config.toml
input = "waveform_16khz"
activation = "relu"
drop_path = 0.05
depths = [4, 9, 4]
wave_strides = [10, 4, 4]
widths = [128, 160, 192]
init = "lecun_normal"
optimizer = "adamw"
steps = 25700
final_lr_fraction = 0
weight_decay = 0.01
Rows from block 11 of a small sound classifier, named by matrix and row number. Rows with one number belong to one channel. Each number is 50 + 10 x the weight over its row's rms, rounded and kept within 0 to 99. All counts start at 0.
Before each channel's rows are labels from the 100 clips, of 14976, where the channel reaches its highest value: "strongest on" is what is common among them. Only what is clearly more common there than usual is listed. The data: single notes of 20 synthesised instruments. In brackets: how many of the 100, against the usual share in percent.
# convs0: first width-5 conv (model.blocks.11.convs.0.weight, 160x160x5, each kernel summed), inputs 80-159
# convs1: second width-5 conv (model.blocks.11.convs.1.weight, 160x160x5, transposed, each kernel summed), outputs 80-159

strongest on: organ-like (60 vs 5.3)
convs0.100:36 46 33 50 43 54 55 43 39 46 20 58 40 55 42 47 48 59 44 53 21 33 56 40 45 47 54 48 56 45 44 49 57 58 39 58 50 45 38 48 52 46 47 53 50 40 51 42 51 57 50 56 53 49 55 43 51 53 63 28 45 49 41 34 44 50 57 44 35 43 63 50 34 55 52 42 47 50 15 43
convs1.100:48 52 38 61 57 49 39 56 56 47 43 51 38 54 45 57 63 39 46 42 57 55 47 54 62 54 40 55 41 48 62 66 13 44 65 50 50 68 58 60 48 45 64 47 53 36 64 56 52 42 59 43 41 53 61 58 43 46 44 49 49 49 60 37 67 69 52 57 63 39 53 51 36 39 39 68 46 56 50 39

strongest on: mains hum (79 vs 8.6)
convs0.138:52 43 52 55 47 44 51 45 35 47 35 55 43 48 43 48 18 45 58 48 48 49 52 60 51 47 67 48 21 41 33 34 54 50 46 45 49 32 54 43 49 34 46 67 64 55 47 60 45 54 39 39 46 52 51 55 62 40 55 58 44 52 54 39 43 44 59 36 25 48 45 55 29 53 50 45 43 56 47 45
convs1.138:43 47 64 71 49 53 40 52 63 55 51 69 20 54 51 53 51 53 49 39 57 58 52 30 59 65 70 53 48 42 52 72 35 43 57 77 52 45 33 46 56 50 52 56 49 65 45 40 59 33 57 35 49 56 61 45 51 53 57 43 60 54 53 58 51 52 56 43 41 40 73 65 28 64 52 65 35 32 48 46

strongest on: decaying tone (94 vs 40.9); thin (high-pass) (42 vs 12.4); harpsichord-like (38 vs 5.1)
convs0.128:46 42 51 48 72 40 49 29 48 61 37 50 56 41 58 52 53 35 56 51 54 26 51 59 35 59 55 44 56 40 54 55 64 73 40 24 39 53 47 53 50 27 38 59 50 48 37 44 47 64 39 58 44 65 40 41 43 50 39 52 51 55 67 48 41 50 61 47 46 41 35 47 51 35 47 54 52 33 57 36
convs1.128:60 46 42 55 47 57 48 38 63 66 36 51 43 49 53 39 41 53 43 41 41 40 58 45 38 39 41 59 33 60 63 46 45 47 38 33 61 49 45 53 54 44 39 58 47 43 58 58 47 46 41 66 60 49 43 77 39 51 60 49 46 53 44 50 41 61 50 47 43 37 51 50 39 34 42 52 54 34 46 38

strongest on: mains hum (94 vs 8.6)
convs0.19:45 33 53 47 52 54 38 49 38 54 50 47 24 42 37 36 45 48 31 40 45 44 50 50 51 26 48 54 46 43 46 47 39 50 37 40 52 58 46 43 45 47 46 52 53 45 43 59 32 33 41 54 36 53 53 41 44 47 41 33 33 47 42 39 44 29 45 35 46 51 45 27 40 38 45 38 34 52 41 46
convs1.19:56 61 47 41 40 50 52 58 53 41 70 38 67 57 56 44 49 52 54 60 73 42 51 53 52 48 32 46 63 66 50 36 32 25 64 49 37 44 44 43 63 47 49 52 62 59 48 44 57 46 51 56 55 45 41 57 53 63 46 47 68 54 52 70 42 55 39 59 39 55 49 58 86 56 43 57 52 66 66 34

strongest on: decaying tone (93 vs 40.9)
convs0.47:49 30 50 46 41 60 57 41 39 49 34 48 44 39 26 41 52 63 48 31 52 31 60 48 43 29 50 46 30 49 43 43 54 49 43 46 50 54 46 44 55 43 48 31 48 51 47 25 48 58 35 30 53 45 46 49 57 34 44 62 41 59 33 35 31 53 54 42 39 44 51 51 30 42 29 60 45 47 31 48
convs1.47:58 67 37 60 71 62 69 58 53 51 44 49 54 35 56 55 54 55 65 41 57 39 51 45 58 79 61 69 47 46 50 63 41 40 59 61 34 67 71 62 50 46 37 47 63 51 46 36 46 50 56 57 34 60 68 46 59 58 60 66 66 67 50 61 63 59 55 49 47 39 55 56 47 35 48 62 49 55 65 54

strongest on: sine tone (71 vs 5.3); octave 5 (69 vs 24.1)
convs0.21:56 59 53 48 48 60 47 58 50 55 47 45 40 50 34 38 53 53 67 50 43 51 44 93 51 32 56 44 39 52 46 21 45 42 57 38 57 53 44 56 50 56 52 61 48 64 52 46 57 56 41 58 22 57 59 58 48 49 45 46 42 58 42 43 54 54 45 46 34 61 51 48 41 38 47 55 42 49 45 23
convs1.21:30 46 23 54 70 34 47 40 39 36 46 71 45 46 41 60 41 47 44 46 48 55 46 50 38 49 39 37 40 41 42 55 68 73 47 46 64 38 53 50 63 46 35 41 47 38 44 51 46 65 40 40 62 53 39 50 45 48 57 51 46 50 58 60 51 28 70 43 41 42 48 48 49 33 37 54 61 40 45 72

strongest on: octave 6 (32 vs 13.7)
convs0.17:41 68 59 34 44 30 50 49 41 44 52 34 53 52 61 54 42 28 56 50 37 60 47 33 39 47 53 42 58 43 61 45 43 54 52 67 36 49 39 41 53 27 45 45 45 41 59 30 43 46 36 41 46 47 39 37 49 52 64 24 62 57 54 47 46 63 47 53 35 27 34 55 63 57 40 52 40 47 60 33
convs1.17:50 32 48 54 64 63 45 42 51 30 45 50 55 37 57 34 55 54 46 45 48 29 49 40 58 46 51 50 52 77 61 48 57 54 41 35 49 52 36 64 48 54 50 40 46 46 57 47 49 58 51 80 54 61 42 62 51 47 63 48 38 60 41 46 49 64 53 63 53 29 46 61 47 39 63 40 45 63 37 39

strongest on: decaying tone (94 vs 40.9); thin (high-pass) (40 vs 12.4); harpsichord-like (38 vs 5.1)
convs0.18:52 34 54 65 59 46 59 39 45 33 43 64 56 40 64 41 54 62 46 61 51 40 46 49 24 68 67 56 51 39 46 58 58 65 37 53 57 37 54 51 53 37 19 60 54 39 43 54 70 63 42 49 54 53 30 46 53 49 50 48 36 61 58 52 54 52 64 56 48 50 53 64 53 59 44 68 56 34 51 50
convs1.18:52 39 59 46 39 61 52 35 58 53 26 53 32 41 48 38 26 53 41 38 33 38 67 43 44 29 35 53 55 46 54 50 51 38 40 34 57 52 44 49 43 40 38 57 25 55 61 49 40 41 38 48 42 38 42 74 38 61 67 44 46 57 43 49 35 63 48 41 38 57 51 43 49 42 33 45 39 47 27 48

strongest on: decaying tone (94 vs 40.9); thin (high-pass) (40 vs 12.4); harpsichord-like (35 vs 5.1)
convs0.159:48 29 47 61 67 49 51 50 41 51 56 58 54 44 64 52 53 37 60 38 44 53 53 48 28 44 66 39 40 33 40 58 71 75 45 32 43 37 49 51 55 41 27 53 60 47 39 41 52 68 41 67 55 44 41 55 41 63 43 37 54 55 58 49 52 35 66 63 57 38 47 54 69 36 31 57 39 50 50 65
convs1.159:57 43 48 50 58 63 48 40 63 47 45 52 42 44 50 46 53 66 41 53 42 50 64 48 51 46 42 64 47 33 59 41 53 46 49 42 59 50 43 44 39 46 24 55 29 33 65 55 41 52 34 56 35 43 27 63 52 58 51 37 46 66 46 54 46 64 48 59 40 46 77 44 41 48 39 50 37 46 44 42

strongest on: decaying tone (93 vs 40.9); thin (high-pass) (42 vs 12.4); harpsichord-like (37 vs 5.1)
convs0.20:48 48 47 52 57 42 62 37 47 48 75 56 48 50 46 39 50 58 56 53 37 48 60 51 17 56 64 34 42 42 27 43 73 67 22 54 48 49 53 48 50 37 39 61 55 41 49 52 56 59 50 55 47 33 49 51 51 61 58 27 49 60 37 72 42 51 56 52 56 40 46 56 47 46 37 55 44 29 52 31
convs1.20:46 52 48 39 43 53 45 35 54 37 44 49 34 41 49 46 56 64 33 69 48 41 60 46 39 48 46 55 52 28 56 44 45 46 46 41 62 49 48 52 33 42 39 56 40 40 54 57 42 39 51 44 41 31 42 43 40 52 45 25 44 58 36 45 46 53 43 35 63 35 60 33 58 44 42 42 32 36 49 38

strongest on: octave 6 (58 vs 13.7); organ-like (26 vs 5.3)
convs0.79:38 44 58 45 43 48 48 48 41 47 38 43 41 56 40 55 50 45 49 36 42 53 60 53 52 35 49 34 54 37 54 36 43 44 51 39 48 58 32 44 46 30 55 53 48 59 45 46 37 41 36 39 34 50 46 47 38 33 70 39 48 47 36 40 19 32 43 36 52 45 43 48 48 36 46 41 35 50 43 59
convs1.79:50 40 41 53 67 50 38 57 48 56 42 42 49 51 53 49 62 47 42 48 48 51 51 47 77 58 54 65 61 60 66 67 28 47 54 47 44 59 51 49 52 61 54 50 49 60 43 57 62 50 52 81 59 58 64 50 44 69 47 41 50 54 48 33 65 65 56 56 61 43 60 52 48 51 57 52 51 62 39 55

strongest on: octave 6 (55 vs 13.7)
convs0.141:44 35 48 46 42 70 56 68 47 60 39 52 40 51 51 49 58 50 36 27 48 58 49 56 62 34 44 57 49 47 38 33 48 53 38 42 51 59 43 45 47 66 48 38 45 43 45 33 42 42 51 42 35 48 57 60 32 27 49 36 47 43 38 34 46 37 50 47 36 53 43 57 32 39 26 43 43 70 47 47
convs1.141:35 49 35 61 69 35 60 46 43 46 49 46 56 62 51 64 45 45 44 58 56 61 40 54 46 42 55 42 62 54 60 67 26 55 41 36 64 43 81 58 59 36 35 57 56 48 31 55 53 66 50 46 62 42 57 49 40 47 60 43 44 47 50 40 38 39 58 58 70 58 49 58 62 40 51 69 63 66 54 52

strongest on: white noise (55 vs 8.7); pink noise (42 vs 8.7); clipping (35 vs 8.1)
convs0.127:44 42 35 40 39 65 41 49 40 39 41 40 46 56 52 50 48 45 31 50 44 54 38 53 50 38 46 59 43 48 39 56 38 41 30 38 50 46 47 39 44 61 43 40 54 32 50 49 27 32 54 51 62 52 52 51 33 47 34 35 48 46 40 41 50 32 39 47 43 58 51 41 34 50 31 34 48 59 40 49
convs1.127:48 43 56 51 51 40 59 48 58 53 41 48 49 64 54 38 27 44 55 63 45 33 45 39 27 61 50 37 47 59 42 36 41 44 36 47 42 31 44 46 55 56 51 55 56 53 48 44 63 46 49 24 68 45 57 62 53 61 55 63 46 48 48 54 44 50 54 39 45 50 47 43 53 50 49 49 50 16 46 33

strongest on: sine tone (39 vs 5.3); square lead (35 vs 5.2)
convs0.122:49 34 52 42 55 52 39 53 41 59 54 54 44 46 36 43 38 35 31 40 55 50 54 38 58 37 69 52 38 42 36 48 38 50 34 33 43 37 56 40 52 60 49 59 56 41 39 51 38 43 59 42 65 51 61 33 60 39 48 60 39 51 44 41 46 25 47 43 43 52 52 53 44 40 18 38 48 54 49 57
convs1.122:47 48 49 41 46 51 52 52 52 57 70 53 45 58 49 66 32 39 48 43 64 53 55 49 48 38 49 39 22 54 41 37 57 48 46 45 52 29 41 50 60 50 40 54 63 53 46 50 53 63 47 52 50 63 55 48 45 45 54 53 63 36 64 60 27 39 55 48 51 55 56 54 47 55 41 71 56 50 56 75

strongest on: organ-like (39 vs 5.3); thin (high-pass) (32 vs 12.4)
convs0.95:52 52 73 54 51 50 42 48 45 48 42 55 33 44 42 46 54 58 39 46 57 41 61 49 41 32 39 42 53 35 59 35 45 54 38 48 50 53 40 58 46 28 54 47 36 45 44 55 41 39 45 42 52 45 39 32 48 48 54 56 46 46 35 47 24 37 49 34 55 42 47 56 44 55 46 41 43 29 50 36
convs1.95:57 57 59 56 54 44 54 46 62 47 62 33 70 50 52 49 46 46 42 27 77 25 42 64 61 36 57 51 59 48 49 46 43 42 62 34 49 32 55 41 54 43 48 50 59 47 47 43 56 55 55 68 39 54 56 51 44 54 55 46 59 44 61 51 45 54 43 60 56 46 47 53 71 59 40 59 53 74 59 38

strongest on: reverberation (74 vs 34.9); text has "room" (74 vs 34.9); text has "reverberant" (74 vs 34.9)
convs0.5:58 55 56 54 44 74 52 41 52 48 45 56 40 47 48 67 65 49 48 50 49 52 66 62 39 41 37 57 42 40 47 53 49 60 42 58 50 67 45 34 47 43 43 44 40 52 62 36 45 43 39 61 54 57 33 34 54 61 27 54 52 49 49 48 46 51 61 52 36 55 35 54 34 57 53 63 27 34 43 41
convs1.5:53 47 51 41 61 40 55 41 60 46 68 38 69 49 64 45 35 42 40 49 60 43 50 44 35 50 58 55 60 53 36 38 63 50 56 43 57 09 48 35 48 57 54 63 56 62 59 60 49 73 65 71 48 47 63 45 54 54 62 52 53 52 56 55 59 55 40 65 36 51 53 41 68 44 46 40 50 62 59 45

strongest on: reverberation (71 vs 34.9); text has "room" (71 vs 34.9); text has "reverberant" (71 vs 34.9)
convs0.101:47 25 39 44 43 37 42 54 41 25 32 57 42 45 40 43 36 44 43 32 52 45 46 53 58 37 50 51 43 50 65 50 49 51 41 42 46 46 28 50 42 37 44 45 39 49 45 42 45 43 33 40 60 47 32 55 32 36 60 51 44 52 40 32 42 56 54 33 60 53 36 42 36 46 38 45 45 51 45 52
convs1.101:50 54 59 60 70 55 50 67 57 60 60 42 62 56 57 55 50 50 56 48 59 61 50 43 61 64 44 58 66 53 56 70 47 43 59 63 43 59 52 45 51 63 49 41 49 57 39 50 61 63 46 67 48 56 60 46 49 76 40 37 74 59 53 53 54 52 49 52 32 66 62 53 65 66 63 75 50 48 63 55